config.toml
n_mels = 40
init = "torch_default"
beta1 = 0.95
grad_clip = 1.0
adaptive_grad_clip = 0.1
epochs = 49.2
lr_schedule = "linear"
final_lr_fraction = 0.01
Rows from block 2, named by matrix and row number. Each number is 128 + 32 x the weight over the matrix's rms, rounded and kept within 0 to 255. All counts start at 0. Numbers have three digits each.
# conv: width-5 conv, dilation 2 (model.blocks.2.conv.weight, 384x384x5), inputs 0-15, a 5 kernel for each
conv.250:140106105125110099113116117142088113134119140134121174146168089124143121119129096085118154093142148134129127132089104087146179179126135136157122129148192088095114117142141102155145131125108154102131139129127141031085103071122159192106077118
conv.251:114124141094111157126109110135133125168113097152142117146162104135113127147115141118177122104100059141148079089010043126086138120117119124147110125155175183113033101127076153027107100121105059047173137092241141072137117168102118132142119097
conv.252:112142139139161152137100094176146085051105099104074098083152142159124124185154178134065152119185176099112179124116088144145094099082090064125169154132000111155165160149126154084114137109143176156149138202153161152146094120094105132142121100
conv.253:147122156113140099116102097083143164157104131136080150063065153057194064086116138122135209109106180072088161191185134116126199156152166119210138127128138106204116156138166148099089131130105118081155171115117122130100099089147139165146105155
conv.254:113125110112137139162170128156142122121128160122129092118117119071090106164115109093058121137125101090109042030000067046124124149139087097112196104078152143102151124106120102083147132138073105171126152237120126119151144140132152153152190126
conv.255:118081102145167106103089169135162090175125109130065113154103062065114115081072087148145137131117072112131089077117123131140069122115133134083123178117170192068129053129104132114134153148108106118136101154167102174156186134156139122133047090
conv.256:129136091074161085168124131114142126096114154145108088142120100086159148104083092231223175119113147132173123195136138108149190145142123152141130112114061081120170064136127160137142063107088168067136126104120107128138140124137160146116086126
conv.257:102066098075111132136121146123132113145145183139080106175148116156127108084154118138156152118104140138131142062128129154126106101120122138111126135134122133037071031135133146086107111157098122124150119152144136170116130108139117081051015059
conv.258:151099133151125091113118104141116099111146139140119105149114134159124105128106067058114105102113134025080162141139183152196176176154191124171174171150131173094136125145083160222123125141120150127116106118094103117172116139090163151130161112
conv.259:148170142101134168125061089114131142145128100118126104105105101113128129091088135148143144064108108098112191174072097067146189120104098157167128147087154007064063108149133122115110085123152094134117180184116131092125119108174131148140140108
conv.260:126103101128089151101176121131130127132146109143151120137156153083103127186105140224085136121103147109114129114118134153146118155125156101121076191105145123126105121138100137116127117131168107119159200149163116122087124071168128153096088181
conv.261:192227149112159167165145145167179188169148189166094100110156149172099090120167167114142135169190166134167171119102140161131099136135136124111126153164138100124060114115161134099132137078076086115170153174157165167189176149144133082061064074
conv.262:119187119105062124157185174175113133037074076092140136130093138104125150148067154149111157124108140140100090100100115082134101115118123111127167145158099100105099083044117146154105108050128124123067108129090136144164092152156148136126164090
conv.263:106117108136135141128177118128185182118079122114136143188157110171089154105162129050185134177119125136137162151109100120146116128148149115095207101140140184152132155166149151081139137094158083106157123096146162138136073148117120084083162126
conv.264:160138111149127124149120123075120093149112162091157077174163101125094082077105139091168111111182109095107109164100093122084091113130113102128108110162134096029130145119142088107127171136123095076147099093111140113176145107152126118088121171
conv.265:112140134163166103169107158117178124071070105078158124124111115157086201103124124188174097118094110157139151168102123159114133047163152091076086111115124114140096106116114137130119154112189088128124092146101132101109136154133099110123123142
conv.266:111131146149130120096169120162140092093131152090094154067130075161182132105095123074129109091167154134134180120133136145144110139110142153140159139148140136155167175104116166160115123167155119080066115083161127078109099076084122117097112096
conv.267:144070068091134105093111104107157154151176188155132119106116088144084098118149151050064109113157102051098202154164145165144138207190191167158104142181144149150173130135115137081130158084124078065104110082093087174150123105135139184195171152
conv.268:138124158124090181117121075172150123091162105105159146059149080150150121167116176155131085119140152135128149121077118139098130071082101120114151101112143113116081163073095130156106114155052119098113168174164126107113137167125117111084134163
conv.269:079077177161145129143127136165119131120133110150108122155171087065132154153026000150137114070084153088072120103146134118143155120153141174107158168123119143131149105109117126094097105150141104105056103166165115090097141164117114110096125106
conv.270:107089031114115089116125102065128101063106120083105144165129104164121164179101110127074102081127148113100106119121120106146154152165153141145156161131109118085126118136094125109130142105122109107086104081089145123134065117126159128090140150
conv.271:092135148079157085136166130114121165178128109097105178108073115101124083146149184205149157134075163139137109127134095071116085109145134108113118084111143140082094102107185131124118121093100128123100057057066104148139161133181136137056103115
conv.272:161130135129136096115086118145140119101090162122122122123183158139135149141167166188139102129150192149105149114149131141135118066109108112151142130093089063069078112135121155109148104107116104103126153160141119099143119122080123122110157139
conv.273:119151205150106162126106112107150150155129154118144144154148105131118099176111108083138158089182134173146098096110126112122152091155172186165156196134131096121083093130126148112090079119148088083102160109172155112087099146097099043106128153
conv.274:125113117099143125106144109156124145151138137149136118082140122092078135162141080113127177079111142137105162131107145159185144141116132096095164150113196144112054123131115113083153138152157100125109165149185125137135113073164153181122144140
conv.275:160129165172140123151183117091142146092120104087086153169138135165124103134141208170128168095126134108137118119183136122118124151154137092111178104142113113087197115162164197175124117080134138104111065128099143059098131184094092083071132129
conv.276:092137113165154123120128118170080077079216085122082171121132145106168121120171108094166167110153127108111129126133128152114074158155154101103159089125102110153183143148098122173151168144133151106128123095115118127127137174098170133110191112
conv.277:174118131096144217120131136098227157130080083144138116152163099126157161166130062102095130135118117117140100067123107119153141163156179081131138114146084099105143145165132116080113154143114067114099124117156114136115149110144024080152191210
conv.278:075080121082122149161143108129079105135154124114140171131105081136128133141140122091132130131148158073119155167166140133121155114128163147169181169131136030124144126107106149215116139132158173108071097086084130152152170126137156135119161120
conv.279:091086076053113087089156115118134161145097119137096185122141092131169105114122127100097100144147071075110120078121131105117148229147172144116085111109143114143138133127125121079094113130105126104074095120104140166146124140146121167197138112
conv.280:144087133130122109103129160189142099130111160146101129119176148166087169126095156088104069132144045156186114125138060106178091137120126144087120071129095061096169158104113185051100106080136122142138122132163113151084065135164128132122114129
conv.281:152157167078122075121139120118131115083180144102159159077072113156116043072120136155141109091095147082138112141202113075122115113131099145156040135110095114162199116137188188124109093151217192117130112109100112104101146211118118131158155101
conv.282:136112106177153138135141121120102120148129163127117162148115104132040102124138101068161173143164084156120144133074067125128150148156122108130173093150127095116152144148127024149128156161135113108135111099106155095150098188115130131088157140
conv.283:099164122169123121146193123110113109165195111117137151139104122100163096115122118136127132149090128062108081137119095143123163156148148109134143075100111119068172160113144092227094120147131175077138123150084135101166114192090122103065152118
conv.284:143137142127117086103122111115147129182148094101134125158112127091117081129128110184091091097091107148089135129138150141120146185140120155146074207170196122107100079184147096118130174141155102120170148163136103067098101169089149163188160168
conv.285:102139071154115102149178179133095122114155104143129116129098098068082071130130114099112166115116143103108108136114140097121111173135128127159152172075140130126159127124180115142098150114142087106126053106104146114139093160126168156144096121
conv.286:141164125181108133210182119092108067101232142094162151176118122163159108090145182168150074117113106115073068125106107113083137135124110138130135077144119130127192122125133110177094090132142135082149135152100147088138133214176090044092162162
conv.287:106112148162140149120105090105153135092192072158125151099130156126121112150154137147123121112121136074080132105131084157171084101091144118096162137093125167140095155109094171145131167151199183175143135138135156180181120130078135149167151107
conv.288:117107102048088105102129073154091122131123105114082103107131092141072060159095124166086111096118088112170126155157134164134177112139148107116126150132073075100140052119132135162140168113119067066140089133112108089099125153159138114124170161
conv.289:159097108092123061067074121134147183180119164098140077122127108112106163132101171139145146166189145068070143138116104141099146100149158110147174140144136107139119129099083124132095122044061090112138229180136104098126123073112142151172112149
conv.290:151119136129143130124137177101074095088131148136077159143000167109143153119145146195076103185177116115056144141200155127135152146144094100050177129166154139112175089095067169113173117146102177108127120109169106126140123156116107150158103104
conv.291:174164118178139134102170112080065087097131123102107131127095133100114173133141133084106215135143024130136139130085104091087110177180147080080143115102059054135141104172131138143102126132115077116165137146088122065092070140118142161133120153
conv.292:150149124085131134084080100127162155166122167103012098108109148137112127155138174189152145104085126157096176114119114158121073000107058127144096108155170101158028106127092118137121133104058076080143096140128139142086113096163130102102086176
conv.293:108115102148116112125126110109116157093186148118136142149144099160115088130149176170052140160143176110091127093123135150150127093105134102140134154082138087138119146137141115155121089070160129138156064140120133164139082118075116138115099070
conv.294:128135101145148103113053106129123134128094131113078124122129161160153167157185205104132161107173176119111207129133138148166119123110134124148121078131089104111145126125093114122123160159138121102105177125107124098121069043057124140136120144
conv.295:128123097097099077067020073085147149167098162130136095154117108130133141114077037113149128092121100120074103116114140127106175082161111183167092091153202060048081077122152084112110084075114097117179094163146118046061083121090097151139135140
conv.296:144119068186125131147144108144155091163160099101097062103107142142137131115116158094099113110148135113127095074136123123118083202145145146026172089122130176131107102135111092128132120131076074103145202130138121131114082079119127123131113130
conv.297:133168033056123089069143099137170171131189153115078144118141122153126048117157149147122107134126113107115159122076125107125109153124121149098085111186188081165071158125146073111159132111118087135130133150094132102111086056085166158158125135
conv.298:115094135124146116171123155171122108099098146162186054123096108180138116117074113088116130108174137089102144167105116156177168136139190174120102139112067149163108108119123153053104125110147062137121126130132154133143113080149111109135089089
conv.299:137042143126139129136115130135137146168071070148178093096119119047116100151084091119182151151131130115142131140087097138165180117100132093156160113144157167164151166123138175123116127174117139079091118041147143115121132130132099088136123132
conv.300:155120100154164128154209137053109072138078131121150157114087130104113118148135100152108162154153061126102068025139115114087043191096147114088128111138098095116157146141113201082178126134077129122144126126053157125127133136113109105166145187
conv.301:139132139139123114107106120122120082103153073145156170143091116117138152176111137177143111134140150158148107130143162129115125107146114125155173189134145050120132115056120118224127125146134160159103121117135115163119207151127123077095130099
conv.302:139157106131144179175144145133138139058099141148134134093130119131099115141134128113149128159158112083121107170152149094169163115120152088154146146109112067124166129109202150192076157153140149161161071133101175098147085157135123107126121164
conv.303:134135162118090132097153163157109128143146105103089123146124160088134146118204144232151121158155142150112135064092100142117065051095141115135182193169147136103072103132162196197142108152120118093123077099118128176136156120141083068061018059
conv.304:124145167087118119115176158152128134074149132091068145133113120200174110137091187171118125097083117128081081003087109076089101116124099131057181157132178072151074174112099102111129106090070094142154181124077120112078118117135152140122129142
conv.305:119093146106078081033094068080140128060106139138056147097111093115196128097145139084083147087120134099055144097157147123149140192136134176152092101127121113135168099109140133064133105145176177083130124106078139080120097093082128160172172127
conv.306:132073109187171155091104118165120118164151141073088098107118063103063131156119112126130114132141137081133116123162164166102097100119169130159132135110113097148133084134122191192179119111099100155088141130149136111084089101137128113111070100
conv.307:157058098132127085092086093107158159128116166163103163135136102109122126131154138147089132146098095135094156105156153128146111127148161114170130062097126116103081121131176106054159125130117135139115132167146154134118112086125178208204153147
conv.308:106135131110110104124147155133104098137127114206170129103055199129073093089104112130147102122139105138197096169127115056132188130138102098200081114142136148132129114118134093149115141135141139150142134128109098087021113090093130173154117123
conv.309:152128081150154066103064062102151130100108110128127162153143150098126125161139083091071116115111164119164137154127123148131168118139176095195149181145129131109141108168190130184103089107097116067119064114086136154192159169107147171154162143
conv.310:121107109083131109126138169159134103077089137129139055146150059144134147106083062076106135116197149095116113172113126118131157100141146112146140150185156156127135115101144159077072132142154098102090108101122137149134116083162140150149117116
conv.311:124127076067099180150138147130147151091112125151153148136168144173084181169084131122135095132146119122076109071081113119169149118136098168068153042108113138163101135125078062058127127089096047099095152150127144116161125099143148096042115140
conv.312:129134132088112121144147146129121110139175170091123087064108115114128111150118114220177159096114143159122100127101087113095138135031031140116056085112149077124105153146126071107093115068074062095106108096110105080110129141112152135123116113
conv.313:134136135156105149132104128171106097088153154097134085098164114065134152141140165244116100074120151149129059088104119118100102051109154145114112108131142098123137109073137128176113086075029077111138137151144155108119145112113115132111104114
conv.314:134141093131127115113202127122121129115170161145127167117125166083064145194114118104152143134081137120121171127109104127175080127129129123095160120108155141165147173129153132157139151113175104068123149182100160107099127140130130105115181131
conv.315:141108065112128127120141188160098107135196125129131115158109159100114119159141060114108149133120124127115136147155088088119114167131123116125027160105136124114143099138092095147119158120171102139129114129130105131109099113115127139100147104
conv.316:097123134156149056072140123064119098121113158167108127170133135075128101122103119160110116178135139101096079147196190139145180207155185128182145189219150145118184069103155136170149133115135184160191086122136165093111090144118128073137130160
conv.317:119083159098097158113107150122143183194130169129054115134128110095113163123103135184120101137100066149153066036080095105112096014129128145104136136121156097142011023141132119090124122102131069079189154178190173149120164142182131138179102173
conv.318:136106073116183167151173154140153122114129167159139152119049168117097156119135111085107137202160115108114109131164162127138151169122088090119146197174090064158156148111116145150157075078082111133116079142125147172136109128065123154191156116
conv.319:170199100130129128167159129149118117152223140094118076077117121108132093136132176137089112164121169130136123104098097109095115146109114121112136112148132120179164132112163097219109109100103083093124125179105132137152174137152138170129144134
conv.320:124174155126124157173169126111137149139150152073121112076037104156103100094150136103087111128088107124125218221198139109136106134123110136145130119080117175136170123155221198095069095112163078067108081085105104150164135146117127128123120094
conv.321:117092124078082165144180166186139173165144168097109137071126120108099090074119170131085095140125100095077168149130165152165160136149121122088120097107162126182115138060086117090106057052091107137148126165124127179141117107110159151146168149
conv.322:096052098107154112099118160193095126105039098148138139133107167154085173163125079140158120149146065111122062022032074067124112103140120118139136081085154140088092099109112091107134113115139145144178109177191111097103137144103122151158152122
conv.323:150118164132130152111100126189126186187090114087133145087112081147073056143175192080109101117177103148182135128122129180092098132128145101130185136108108112119074073149142157138120141100099083087129106175164157151150156145169119098107054113
conv.324:130099112143146143150106149110111136192130141145112157138062131076141096140155116166119147122101127115145150182197175170115138127145178123140155139120151127175174129089112163101180142140135176110099085086123110167137175129192113125101077112
conv.325:133061154143088141065030099105112072103098155115137146164171090186167151091100140164121069092183111079093098155157106164108151089129160135143066085135135140112141136138083159101121159130147097094080156052068122099136129107122110096127094153
conv.326:134152046098146161151174156164131129148175121101184127156149112131095163133122148124111101159128119111132133103086113158098080120126097140063129078155144115130094134146087119117182137155160112103121171141124101122150170172132124138087159162